Weights of a small masked spectrogram model: 5.78M parameters, decoder layers 2.
Rows from block 7 of the encoder of a small masked spectrogram model, named by matrix and row number. Rows with one number belong to one neuron. Each number is 128 + 32 x the weight over its row's rms, rounded and kept within 0 to 255. All counts start at 0. Numbers have three digits each. After the name is the row's rms in percent of the matrix's.
After each neuron's rows are labels from the 100 clips, of 14848, where the neuron reaches its highest value: "top examples" is what is common among them. Only what is clearly more common there than usual is listed. The data: tunes sung on syllables by a formant synthesiser.
# fc1: MLP up (encoder.blocks.7.mlp.fc1.weight, 768x192), inputs 96-191
# fc2: MLP down (encoder.blocks.7.mlp.fc2.weight, 192x768, transposed), outputs 96-191

fc1.51 098:156104102190120085125190103137029199146129082195086155068172084110148140148136135144154089153079163068172145144171148110163121157146130093181190141076111119092133151102085155094192151144089082135073180153188148105145189109147149143079122181148135147173109140090149165139125151118122142096
fc2.51 103:099065170081090118110145074154133101128139140173157088129107125114065084129117135126131126043127162148127120148129175120131124126121106152149074100090120110128119173125137115125117061100161161186153106154119077171078185115142123130077183061155124112112198217147118095131183090132102142113
top examples: reverberation; consonant: /m/

fc1.764 124:134151179119178118141145092103132132095173111121139073181153101200154163089171094148094115075123104128162102136134121104135124149112071092152104048140095099113113104160134083173078123131135137144109136100143173129185135081095124165113129132143160129145152111110066176127159116132144155129
fc2.764 122:192079147158133095073129076113144175152119110128169131097153107157149134096159136184175124092136152122089118087131125120145111086179175104144100136102155170171145171125177108062113153104187150074135100127103053090076139124118159102125089128125150126119099073135195124074159151163149143146
top examples: consonant: /b/; rumble

fc1.636 087:148183154137169117122156103095112181101093115152166168138152132071158133080153167118172159165132095136124131162092107098121153117102119173121161131047128137114085092111077187068107142178114117125161125146086132128102138156112107054122131134147117146118081106126103062080132084112115225070
fc2.636 082:128156178147141170087128125104151137154156094123155076137024164120096133148162110117154158127105120072146129081125119131121091150134121171143083098169096078119138039132155161142147088137145186121097164135142087134128097123160125177084169116105127119111177158099172191099044131138125051116
top examples: child-like voice; consonant: /l/

fc1.99 090:122168138037118130160161126133117173101153145064136153173143137094153108148136135136180112115112129105124119180112132165169163130077097147174057146083165136139072171080159104154175141096160114140138106129107106130150129148162129165164115173186170115154122100123131133146050117101100134164
fc2.99 084:178068132128101153104121096195147177068170116186057111177050165179136081131082113109139116150128120121135130089182167126159175150135144137108111159091160139064088112136151144101113101118114129124164153150135140142147088141080077161134134199122091115128127098168125102122151133171133135147
top examples: thin (high-pass); mains hum; consonant: none

fc1.206 111:136150121160131139170137143107106084143082143115177117107130153155132172151048124130149150057117128174141126130114139137137111153178123207085068162161111149156069099082054161144134165160097162089062161131107161124101069108153185154128149115101159102120057122180129174133151140105082189100
fc2.206 115:126100156156120124160147093173174122125164144074149103109145125134183169103156105148167157140129134140177112074099102164188121161143101076140056091190096138103158090096161153174113147121081126098139122075176108155125168112155147147147134117143136113096125116167143161092109129087111091099
top examples: consonant: /t/; child-like voice; rumble

fc1.561 096:140139092106155151155153137059112162108136123122057135167133111149153070140106098093082097125111108126141077117113148108128101126114113131096096123076120161076137185034125205135095186160091129100129122098162182172059169111118179098104068130095123151196131097085067076142099153132162146113
fc2.561 090:130102101101126141105128093158143151101123085120097083119137107201154168078132081071140117113101142146071158118098115102143092136166086070104134159109100067066114082115162115132134109159072165116135124117093109192106127076178120099118181114186185150117129132130124132117169110191137126171
top examples: consonant: /b/; child-like voice; vowel: /ɑ/

fc1.488 091:097120140132114099140149133091151110119123109110082137102096098112103134084110172153156085142170094190144118111119131145171150149054047133165159127111141118161155079184135169125116162104121073104118171144150151173112158122102204127118150077130173135086115099136153160141107113156166113071
fc2.488 088:145173102109143151086106139100090164136127198145215164150156141125127145149149108115136127095117102174158122141089131159174111094194078082188097097136102085084109155084180138158109122122131177138152104138135106082148148069138107153097143092067101123124161130146121169191103139178158128132
top examples: consonant: /l/

fc1.707 120:129091140091103127122103161077128156076092113114110161065126214131142143108124130113164142082132048088120103116087143074112085099127161174108140128144218209076192169123138163106117118150118197118121170114082126122153085096132101105156131162136158154067112078102108031159143158138102138140
fc2.707 100:159195148125140111094153150122105160133066116056166133143121064146108104141156141106061136139127121171116135133129173097151181167099138116155157119151112106157157103181117121113138140127097137127188216166134142130115106117098115136123062137133119141091111133098128161157132145084120055084
top examples: thin (high-pass); mains hum; consonant: /t/

fc1.509 118:101123151160131138089106168083102155141065101110100107195099123087143164121110132170123151099140109196143154144148109132080140134070127136091170095131131179126103160100120155194149111103163110143057164102123139129120158185118168116139171105098145167234136075165083105104104075100153136057
fc2.509 103:152113116108139083093140111083179114159030127116057069079093094135143118151074068109093113089121122148180174119166107163175106097152141117114171154171128115122137156130100162126154153151069112085116095143149145165142144177151108173115157191101112204110130150087117093079154113174183098147
top examples: consonant: /l/; child-like voice; vowel: /i/

fc1.408 080:191120110129119114091129105111117137117122099102145067162156114200155143102152150148104022159080080111142085101133105102121124080166146121092082123166116150113185175138138147102081149082153139159183129140157123119154110156138111124121176093084152118132151148116116156134147130092133116157
fc2.408 082:103085124156177103149137110096131054194092149168133163114103120082079181152109096062116190145167166140109122133127076091133152197114099120143125101082141124109070104110137135149125158158144073081124070133106098131155169122151073202105117127184143133127149127075146110136147163156125152083
top examples: consonant: /b/

fc1.681 092:134130157145147121106138126202128130118124162143084097109154120145102154135132126191171099116143121129135110161138152184194124151156136109073081132102127065140092162141129167157076151104094161116147113139132141064149091123151090154097130157166075148179106125089127102085063125112117147148
fc2.681 090:157130162193141101128118162188138149122153136158153147155176204114139122178123132144143139181149115143055112151142091098076148059141097152124063146131128193200196099104155078160141113126077098094115128141116108054209133118221154155130106085173110169096171147132149130117133132081120142127
top examples: child-like voice; vowel: /ɑ/

fc1.133 099:142045109114125152139127169156099140117154112114110061115149193154110113087148141077126157091112146165079119118065146138158139115127149103134136087137201108087165121118155065115163132155090087110096149120155087148137092187125138124094144103099139105128173166159173120100058159086166135132
fc2.133 097:140178148167095143180077110109203112115124119172109200158113082087186146097116096170077082122137086083090157128132111210103104220128158138093110135144085184146119106108130109131145145108156125168136126138128126075083138095141140088136096102161115119124064125034116155159125132147076155161
top examples: thin (high-pass); consonant: /t/; vowel: /i/; clipping

fc1.331 099:124157159131080111123118142141134098136089102071144064210095152155106132110127208129162158137115125142083187159154169164142089119133122103096111143115104141077189098132132164138139110144149093096153167160126093029122099107130107048133173117186104183137123104148152073130123144120156096104
fc2.331 098:113139118143135180167170169163145126160107071109108127156179126139127120156086130199099112116101123130161143070053100145142130117131113186161179141117120071159126128053122094134120172128067046100082108161108131138113150098101100168144117138113094145163169114114178086172151108092147135116
top examples: the note A#; vowel: /i/; consonant: /b/; first note: A#

fc1.582 117:163166092125156090112151139131118153136135094149172133135098138188138161137126131136067135091082070136114106156187075129152120209130201104154137100122121106095092076165141194158152090117146096131110106103095091079131096084110176151195048163161104070147116124085145086121122164068143152066
fc2.582 112:126096153145089108071159118195143072141127179143069153116149128127098137114200110152128159131121156146129098177160155171107180118125175130156146164148182160099117117157107122142184087104086166113116099033123089125081126133125104112160081126099164092066112121116161141148154032154135086144
top examples: consonant: /t/; mains hum; vowel: /u/

fc1.131 078:168159122085147135082126081116162130125100120110120180211141189099119110160159147173074130171113097106163172162086118142071136118134165059184139132116136173084131106077147125107130113165131129102113163168139128118158161109125146135109132117105161152110136140170096064086089118093189099156
fc2.131 085:114125113133100075112122072142147114095161074117182107114097111153061104109084055113178096159120103106145073147127147135146116138155138152169159113097078145136135117069137112117089165145121103097154149170195097151106113171129101114139104126097128053078184153134141127114187182155096141112
top examples: consonant: /l/

fc1.336 090:112112147092122132118157126104125165131171098114045200136131152087158137098063122096103021092121113144071137132125145116144127172121184132126063150130148107109143176155123110139109090184210061132126113111119122136084160138121102124106115123108099162109118125129131136106121158149119119162
fc2.336 097:154120142153122153097052169113125152141155116156137146157142132107099119120194142107150179116142119174112118104139197136092138085093078132115120124113089149123136114094157135147073164157086109173154118141126178095213133130114151106159168140107093099144104149159116108129185124097151163144
top examples: thin (high-pass); deep voice; white noise

fc1.406 089:105097152144133131153133096105123116113124156075180121091132155132184125103171179107175105169061118099145122105087128097109156081114170117105150087123096136186122131127154127078132150129131159189178145092057092116161132110160181160137170186117150147142121123120179120104119098133088132133
fc2.406 098:153150114110127103079144123165219090096094113097048064141145116202118111137121146188167139137203120166164121093122049192181100133133163112098133139135116100165130110162124115167147155073199132175098143140138162114121135144073148140133139119132113091090109164089121091122153127095159139125
top examples: vowel: /i/; the note F; consonant: /l/

fc1.545 067:151186130093125134123186116098112102132147130112133158193120161102143172123193160136137122130087102128038115144117121134122100077106137096135084113124176094104230069129115151094102120077113150089125176110079176134084132148160132109131085122119142150082114158142127094091126123154153194152
fc2.545 072:102142180138073115137078101122110150087178113142175126108143075142128024148059131098172122109060128140181123141168159094147175141142153111163125121176082125142105120114128136163142100130165141119116075076161101185150065116105108138074094089127068119124156154116083160140142124064118120107
top examples: thin (high-pass)

fc1.596 062:113115130034141100179141114167130133158093025106171135202150126122138184126172135154142141108165122101116142099135137128127128143164113140121141096124097131137137023219117112100137142150085169166124159137145152109146126086154121181140104106139129153160108141136131062175127187144126095172
fc2.596 067:112179182132137145133077158103179129087126161163101163131084142109165070113123113099168092167107156160153094155119128124156186074086145129130149142140176138158139183090145123118157045103155100137129097072079048177135104169140145081102126155143113092096150166144148159115079060117108173058
top examples: thin (high-pass)

fc1.653 096:121179077164131117074133140122148091171108146195175151122136151118116074112163119171131126149118083119127133126090107176153118159140103110148154152076041126059049110127134174161134148128112050125144080106157144159081095112109167037162156164115109130088122115123098126185147069154170105137
fc2.653 103:105027109101136086163143138144096203102089110069106095107107102166119171100167127076140149166129196149166043143137119129118158131118120131149141120175181123166176090111155068136122064143176127134134118139100089157139141141122112183124122093127119127168121106155107148114082127105135149105
top examples: vowel: /i/; consonant: /l/

fc1.8 080:151163111203172095112128149072144122138160149139146100170177112098069155076139121139160145097115139077164152175115113184107180107100119089098086114120100111166115102135161182107139132062146114174072159128139130147115110117143154148126141084113137112149153092134122169082048131134142152136
fc2.8 081:141123135146132156090108128124125103139142125116123168083093221118105127157083131099116147156103145115070151090122139117139198152118179116162144149139095117142228164137036096148110161106082138109125151150126100152117126153188154124107128124114113129114141119069133191173113165137103165206
top examples: consonant: /ʃ/

fc1.325 096:133167160105095161059093100099151095109090171116111166193107100106177162083175056145132098164137081210119074140097130137137125152089131110186084173154103154127135124118120162194154098129108181122132113127118179156138093105103123098162078116127090120127155086132129158185075110110148096081
fc2.325 102:085131136083169099181171145095134184090151105123155116064167119093084088129090190082100114161135184184126202121179073092141116078131157125118106154143179135126154161097165132091100118171144110173131138121163126146147119177128151138114128119099136191105071153138174107068198082146137198135
top examples: consonant: /d/; consonant: /t/; rumble

fc1.16 132:137081137182149132142089152142111163104169134094134135067140097152131127085134075168139151187126151114159080129087113162139109139127154181161135143142143153100107130115179158113081139164107149113110145073150153148096136124073137171206181135109117126129102178124124123174161134165146150039
fc2.16 118:174131174152216177101154148162136181120147142069119081106109100035151138123143136126149138095112140081152109104125150194090073148102154129081132141096135109153086103079130119112099099150138081132118117118153087133150162169060133130104118183119101139115148148109131113138064105055203104116
top examples: consonant: /b/

fc1.474 094:138107123135103073136117114155112144131113136107092071219154127126116114125115175144110097103113174097081119111096151179162192153119136120126085055125088147106125185174138086124134070106165108132124115126107140170126185093106194161127179061168107141098122201119106104115060155162128105120
fc2.474 085:155163175116085188147177132180154135152122144109105151132153168123092099113113123106112066188161141129098120111124109140124117172166111143133111140102052066153144080077090122144138082103164125174135162180132164085135130060145098141174083088056152119099079165099137118139066173123076177156
top examples: reverberation; thin (high-pass); consonant: /ʃ/

fc1.199 107:177091076119146116156181118166094039099073120133115160139154120138122104177097159137142125099188024162154125171173112146056178118165143126171162129229103167113215126119096128123126141095148156121153174107135096066092144125103105101124099156097169104150146105085110163177106180083146155126
fc2.199 097:115085117058110150151157144145199148092122156044104107131118126135107085127124186154049123142161177100136145218105203131114163128161138160122157114113170122132088070150150088156096148143136150130118159116104124145108150095157178119139148133143089150158115164144151105098099097112113181090
top examples: clipping

fc1.58 110:113124132113158134102168057206200105099097143128108138133090123160139114107170148146093134098130163106156080129076136120081132177182131111147117146130151181173115133114123093144097109172136093140127062167101131150096151174163110150055202097145139128143096142143133143122121174142119150106
fc2.58 108:101108151156140151111178122121166138115134163117100076196137091121125129128067148095186088105133162115171148085081157119147111103105133093138089113110190105145109121158116172127157123148091120073171146077165151129108096122155085159162103087153145145107187142166155085118134089196146172132
top examples: thin (high-pass)

fc1.316 109:154106128125103128090104112104128135201100083174162101091097112188094175088197117162136193083128124134137148124164146077123152110156125135107170165163084132110109092150117135150155125061125109155144071108118132153125094181114173174096136085118088109186182053103068137159110134084140130153
fc2.316 111:090131062161105097150110103122123160095144185066119109104127091056142157156070090100090103133136134060112121144073137123107121171111154137124099142162204111132122158146100099150146095160089177125116170123153138112171163076167105088121071118182154116057200185147155122093220124149093089126
top examples: clipping

fc1.458 103:111113143146171116140112105143192168131128113135134183082111138113175112126122167146148177119158168131101119130105128086112065092086124095088080094102136099084134174153145080073104125102145108137114125153139132145157198115106134134134128066162168132199140204168160131097157125095118151169
fc2.458 098:133135131151143194093117083130077143162111090114182072113102133101120133132111116125184132125084128078174121125129212133148109080086207077160117107074090137122173124166066140077112136150091104138098172108138107127096134121113113115023139101106200160175133138156105165139080140168197119121
top examples: consonant: /ʃ/; consonant: none; vowel: /o/

fc1.391 079:153094145154123090122134132189122115102145148137166091145146124156171073136120093119149131147148086018158127139100160116112106054147183119117193094151146159162219177138127127175148131089084090160100099169110119054149132131152102136129096116136175156132140142156111184154142144125118154178
fc2.391 087:165061072193137088089168125109176128153085120134114125102107090112088133110127141109113213149102078081149100154140129077164100134163187130157198117186117135079176120118147139103086138154132088185147089131122095082110115109089077175099055117122146101155199119113098162121132124151133173156
top examples: clipping; consonant: /ʃ/

fc1.312 074:111126091122111164173150098103162103104146155120122136163156143103148185177167085185151128082100199122119118174157128169139135045162147203112148105152125103126118158158139129117156120112153160108149126142074181123080175165116120090091128103159100155187121093177088180150093109134148167191
fc2.312 076:163115103132184095136154148174102073045115158174131129156119133193144193123122163133120131147172156163105139091087137145155132080125109106157149110180145133091077189163212134139126124165067184110123158096126112161074179086126145083093142093180175142120130139140115112116099150154117062068
top examples: consonant: /ʃ/; mains hum

fc1.132 094:128137151126148119174096177167073173103123121096147114077057144115095091148181169126103132108145108120088106146107163093164114126116155133155108097142129138167107169135164097127132141074173074121134075108159119147108090151053150157093129148123143073100129116147163158149129135118170122072
fc2.132 093:100113181076083114131127154099117119102146107142144103210109132118124125144171185121116135126117143132099101163147138131101121159131121109053103142092107149090067077127139102133210076136191115129221105147135093135146130196132148108094141142095136086090176154115131110139135092078175188114
top examples: consonant: /b/; vowel: /e/

fc1.419 080:136099140092120169126201199128103097105084153089212129129147153072076136193161146136172195089136140116112119148092165142114124119115085135131125171161101084142075112087128157128139111117202127109202169126140160184099145112178105129137180142071138075125090106144143109102159110131115104120
fc2.419 091:143180080152134124096137111123171132097116139185061097115083134171139108121147112097085160135087166077141141120142072147174147122137127108106191037111123108089131131195156150189184124101155158145085138132161124120142067092136136118133143084144018150089149165058118143133149163108196168195
top examples: consonant: /t/; mains hum

fc1.212 064:128095157122112121194176128136116065047118105119054111127143144162127114140145107107148106098112111143205141140102123122197083120114230089167134085147152114116177124111135147061165172131124088132172125123155127091134172106075174092186179051097130164120151093156114064153145108130164114116
fc2.212 067:163116054175127160072107138066126091143100114167161092066153113167109088121161145143100158179091095142137149132154179155162129145129185101156157123149130114099119147119136136168151073131043110179153119143145166133107157177118141047129084146128177111167105143214145126164105122101154170154
top examples: clipping; vowel: /æ/; white noise

fc1.735 097:123157109164107104133150120060130137055136135095163085119108104148112168091157155109169113171142125056116101131100098038178136099156095130115160096115137100154127097119113107189123133163125112067160155180139081127153111121149128140063151069136130156092080125158110144131081139162047121077
fc2.735 101:165145103124154114186127164164118134151137134153111110167137131124180157157168113105108120096160144194134165098134072104124102169068097127126149129198126116137119075177150138085167138178177111103122091123120127099091153193190119073146153178114140124093125076130119160131076132141118130163
top examples: consonant: /ʃ/

fc1.466 096:105113121132085078131107102137179118086126125162140156138196149133138133124111119161104139107101121182154151100151106195111147129128115171162156100165053144122198061190144164087114166095154114155146164087084123130137139160154051151085162155206127113107087072157112087120094181154162134146
fc2.466 096:162102179164155154127151108169159133119127139070090083144091128171092082149139083144090156133127162049173128156121120072101113082093135170166099175141116148136099177165139172107106088146136136134129137143145133090096074090147145155119158112104138136096170145085091120153122095084156108142
top examples: consonant: /l/

fc1.648 109:127108173128191158115086105109115114135138076116133073135162101085147101134138135095102079128141137116106158098145175111094056115120155077113114103144157147070090099214112192135130128132153082151099123132138170122101140140104067134129100164158147133140107085125130085159066132126162110117
fc2.648 114:146142113076135129099161131121129051154142175134186122086075170146080140100090090128093117071101127100165103172137067163187153138154137142119096128138091169144133180124094132168128136153100134146100156111086133104117154085131059132094153175107143104146130068175148126092177137122145152153
top examples: consonant: /d/

fc1.767 104:175118114119149218056158143145146122125146143109113129122108128192103186122071079238119177140096142104151146142073144111091118096122139119099136100143165149173144123090120162081140106122086118164134114122100132112144121105078104105171079181183109120142147072158119129143137104117151115106
fc2.767 111:097150113134137069101064151104104094200115080163124090128123146110169105078132141117134112133150119147187120033148139196119128144149145093166165134164100146146115140104109142160100133122148160104165118069091086135125148119104149155120123113137130101159101127096129196114114152148110105136
top examples: reverberation; vowel: /æ/; consonant: /t/

fc1.635 082:145115158101139161145088141034170079134159158192112121133129193129138123115177182151133128153096111181114131107148139155120154115125099131113101123102125145160120102142165137161147160099136178156133089105119149097073162128153056029137068188140153124085117149135113169167098087137121142097
fc2.635 076:106076099133112101149136161207128081124183084146126146138164116131142077125108192159124124128102118146103189090132213078149125098110095160146123107096073144111170118150068089125166150102101112166110136131157150148130152121119188145127129102146102143133099089133112150124104172109115116138
top examples: vowel: /ɑ/; first note: G#

fc1.671 126:190142169111126164142097140122135105109107178090143180129149152115116137132127147164159103100131112139105117110090160110124114117073102184163139085135089141091148105168104149138128156168107118099137099157202100098066154136145140076196155141117071131141052113078110143118095193112125056154
fc2.671 121:118064090123167105102165193108089165162153158129193181145094148102131124143161125123159124163079094102138156113118173106119090153089158136169077126116111161132142225143115072120143115119134094086086168128122138127112084060097114169112116075130200155161071152134100107071103182089105146106
top examples: consonant: /ʃ/

fc1.597 086:130114119146097096118133104172153149139122151081095078159124139083134126151123124172109133129184134153132144079137150146110153059144111120138170105111128092102147106132168129088087151108133170096215102133146144191155157128098150163180146080130147094161111127161078110159118102183181088165
fc2.597 094:151215141113079131172180127129126120144143145119156154125173186152167120104108085130145115138121094128099126104068111161137114171073120181141110116155107102172065081089119093105110120090090113165132146103110086158126114066103135093120131097165164149120103121054107126194100137125106147077
top examples: clipping

fc1.11 087:111164120131128173099133077151135153144187130094159147135184137148111115144142139169186086101137169157091087090093134108065152175123143126188178154148104100176140141113100132147144116109159123162118139116187175093088133127135111152065122192086114122041107068120129140128118104171101112164
fc2.11 092:145156084103086099126085080173099098083095094133114149140106181114113162119140108121122130139073172120149139043196097133160166154175145098090093106164164131158093093152155123107117122120098137083116167148064067088131157107110137122103169119073190144126104134169178104098117125165193129113
top examples: consonant: /l/

fc1.559 106:126177065119094106096058106135177067161172132095190105105104170136174084120162107069087115139146142147082072176128131136140186143161114066119138153177115151108079120167113155129065098094154117077140155187152188099154126181054133139144096112092103141089181117156142143076164175165181126135
fc2.559 103:080171097122064128109094079139108142107165116120138185163119117134144146102124159171167124167132128095087110115079108181182070124125136059123119158121148111141120109193111109187124147098047132140174173130119105136137153147135146125125191130186133139153139155087114145106138112096138106122
top examples: vowel: /i/; rumble; consonant: /b/; pink noise

fc1.67 077:170138133116204126103134093097141117077084113140110113160130154136159142096183064095097104067137128137087115178099112073145108146059135134133156143168152096103179170108159130163176151088162145189159180135130120105141115137069148112077100134146183166123110124162135136123072120106128155067
fc2.67 078:096135154173132109156123072122167130203105084131150091123189120167174128127101127110119194134088150145152089107113166192097130116143086154101105113111100117117134094120093065122062085160123121140131065110129117071151086129209142082141088125130129110095162168105152093163216099149096133167
top examples: clipping; white noise; vowel: /ɑ/; pink noise

fc1.743 100:161124112072152182088102126122132124171122132159163189127110140139113111106133170180087148098097145222161235125108115130111218108209121149113159104157151156158151080118125144114118136146089148113144125178114152105155133086126127127154091154130114108114075077138148129179197091050119136107
fc2.743 101:138130147138091148144157131101108179153139086197111165123129130129098154105111124101166133113211068106107135149158120179074194154101087167125087147148119091088173189120100091090103129112106158155103150079119081117116095191099145146112190153139104139144144143114149119142147175192072169121
top examples: clipping

fc1.176 095:135086175153109199113154091172178101103080171126189088105076134156174112088192065147162146187107113150164082127131139106084160088107138088082122074152149124148085115095142095089109089131125117153140150102130115141104142117125145135153142081124112140079149098064068184116165114174136192105
fc2.176 099:140119095150129120135087110072099092173090096121074121131077070165135115102109153164117115104088140072118095097139106110118120108112109082117175144084074072100061095159227144111116128107192146091168106117139136077123131127096121114125126173108159175127178139152141083105143090133147063171
top examples: consonant: /l/; vowel: /i/

fc1.44 118:132141190127128145125124120160146129126132119108117137148105110182074151080172087095104144158157114152068066067110043163130182141140148091149140117136127124138157111155105138122151144145133133092150166153128205089071104109124075173135122119092146105124103133106089105108080095154103202107
fc2.44 112:164151145102102167143147196105114145142127088055082169133255145133084038149113078126142127136128147078172151143156102099161141131092110140158062147152122168143172165137120164074138112097107071164103073158159118221138119105119137175144131091164127131133088082082168142134131134082085153156
top examples: vowel: /i/; consonant: /b/; vowel: /e/

fc1.630 094:103143166151133066139110106131163136090141089130151133131104090129109144153168101179095127097109148118126088128102132139164162145121144126090141176122117185148133154105157198117147081118128117156166138099068135146147117105094130135126153108129074103177122110116169112149157113144120128182
fc2.630 089:084162134136139113115171101100109141098095121101179179122204120146122127199101135104171150132129154094128123183133141115125115068116123103164055110163144091163128168161113128170119156086164135118102096098146153118137049091088143165098107124131116123105115098092092135084152189103139181161
top examples: consonant: /b/; clipping; consonant: /ʃ/

fc1.0 075:129156068114162100169114128181136186133117154148145108135107131126132168074189092060178077103128128130160096088103115127172092140147169166156135160106181132085124166164183131089098102142172148125151116162160075182092151100126061073059128103074149179113120070118130142088083130097096142203
fc2.0 083:157078117099059104126140147123122115091118108203127203128132130134128035138165137141148145131111110127178142158074160088048158133110052082109131146111118122182110128062119138151141146080129105150116129140112109091151082147119129172122109162192131145161080169158161062141130119155110102101
top examples: consonant: /t/; clipping

fc1.757 096:083134134134134116109202147138110145124149131142121110102080140115121210117108188080121140118082117157084109107125103138118250117120134126158116086090133113135101123051136067123168175052097144128153155103113119102121158132130117094112092135151167149122096118110158164182108087170074081125
fc2.757 099:124138078177124121073068150138099109134158151159139178093197127106138115146147138132133088168193163102125113084131132122102135200139118141152090134123149094125133185097175194143157152110145087131088103152067185089115101118138138089132155137107082111142148122096120132089092145116178187152
top examples: consonant: /ʃ/

fc1.225 100:127123109115163154135166104089097110074142135123129158115123081166103088078106171082123121142129147106114152143108118117123100074130096060089122099094163162226176094127154110114162111123122111148181131125143087107112133120119096107135192143172074107130125146110070129104168090145123142186
fc2.225 098:081116118103130114117144172110173108179153096112114176095108137191140103137174149195124139161103115152174111112123124147092167145210195111093163145143144095137140093151110175110139097186095082114111134139131158094132128127132145156071122099066158086141135177114145109091142127044104114209
top examples: the note A#; child-like voice; vowel: /æ/; first note: A#

fc1.487 107:116125108043168056196177118096183149158123130185165116163131134121128127141104123085157127112158086154191158156122131115074181115134109099058124152110101112089085123131125084074127133149121169152135138150104121127128147129161110121110088162141157114158133112125137149119131161178092095139
fc2.487 103:086106169152195097127150116085139153167108105107065073197152171098128151127140130104177136117127078138107136085169126105066152190102101183116067100112111135112081075149159102138108164116087140129137139176173111148112135142108095123128084176174194106067145124144130056090177147171155050161
top examples: child-like voice; vowel: /e/; consonant: /t/

fc1.694 101:147135091142144133118099196165149094151080169058151127119115115116127134110152113131143128124120138093129132162136170159136126139127152156100132140113103164193114112112127141136087022103143155118226120100115092135141146142095151136108188112135160111181125154129134163088137160133182112107
fc2.694 100:114149124186172179087096150151163163093127160150127171112097152134116116133152148058107098126136075068110109079151114152108102124085104132144099137098073077155215104169133086085144130135143141115158127143125067122141159161154183210154135125133143161109141161190166180123097153051090131111
top examples: the note A#; low voice; vowel: /æ/; first note: A#

fc1.222 126:231065152173117039139172132095153177143078116137132092128135111160104148088124122142121131140131094091154141131128081079185107149139084100137103032075131136184111098149083101109118101180147147164154178107135143125150124128138166119135105122117118155073121142196102180188142143096092140122
fc2.222 118:205123060151118152167080159115149152089114137137139148094126155110119136145096169102154154141112217145115145136108159151107156095118114198112130241114142118123097142118096154141126132094162107181137082107133095130092145162158095106131125080123149111077146127185174156105135132130143103124
top examples: consonant: /ʃ/

fc1.302 113:149114158193113149160118168106092138155074109170176083086103149156090115091130097136107203138145168133079155060123117162124086147214116131126155166147167106161067116153103102179143122082128147097152108155154092153120149152076090112089116132129079130070127089103118105112143160077107133116
fc2.302 118:142128119144134131087141101142124113122094160127174075129077108160135148167138127088104085141084141107194140107123141113143133088091138113154109074061137129128143176130116085137107154157094111118131078130095169180165167141115145099114176147113141139106146066132080147111186130125131180130
top examples: vowel: /i/; consonant: /l/

fc1.347 074:115148087160122076088132151131120140149172184187090091151117078116092161135144062144182137104114138124153078160118168170167112102130139135110109146103171103123105178068128178064132169089139080150168093130159100187144111135066155092111110169097151130125123088179152178083123065159109088155
fc2.347 077:150149087078124138151121096134174149140143144150170149112141193090222102066140160149096178134129178114153104138089145108129135086157164158128105191114122131095174188144113077102101144152080083123143107091121072122155105146073128140123165110125113129133177157126117189145126125146141190166
top examples: vowel: /ɑ/

fc1.483 082:143122104132122141115121130169129128165121178151130138116159152097089171125145132091094105185102111168078153129123105167073140144145142119117124094047119165128168095152111154195166101098159135149116155134148140160139194077147148132146118117143115091138134103174133135137081151132161142155
fc2.483 096:136189126116096126097181133116109078126141135131171188105132165090186141168064129073151049148132116098162136132087125149160178136126171136141124127163152148104106090147134141160182146195113160117159125134107157089080127098085113143192127116115136123073107113122140095070193054125117156145
top examples: reverberation; consonant: /ʃ/; vowel: /u/

fc1.572 078:122111148204202123088062115134161163128100108203123151117169073129181115165136126149127133064148122142120062097142080132108124080149158087140168139160127160156145101187107115130143134131143152145102140141152080158164116128116128108080159201100158123113090048145110122134148117152108094145
fc2.572 079:148150101093070103137154099108092151085137120153150141206125132060138124084153170102144106166104144089107125120128137196094175083073167125105162150158154125069125135159149127152165143115105175052201166142089151134177181139092108120135090114205111102099144134146145148110089124159142160095
top examples: consonant: /l/; vowel: /i/

fc1.446 108:090111105125155121153126182110186113121110129170096147173140135130132182109107136128105154062171122153105108148082161183123107122117165170090090140099118132133151148157104165103077036131140100152167093134069050143193137094122065106134135154156107102132148124161107129097136166103175158153
fc2.446 108:092050133095164145174159158116138128092123147086134117133116110125089081096095138102109163082133147108072135135136136121061113132138147151142078120149171150209162132082179177091123120164075186110144102118102171086164101131162090102155165154112148166115158129099181131081128139149097120155
top examples: the note A#; vowel: /u/; thin (high-pass); first note: A#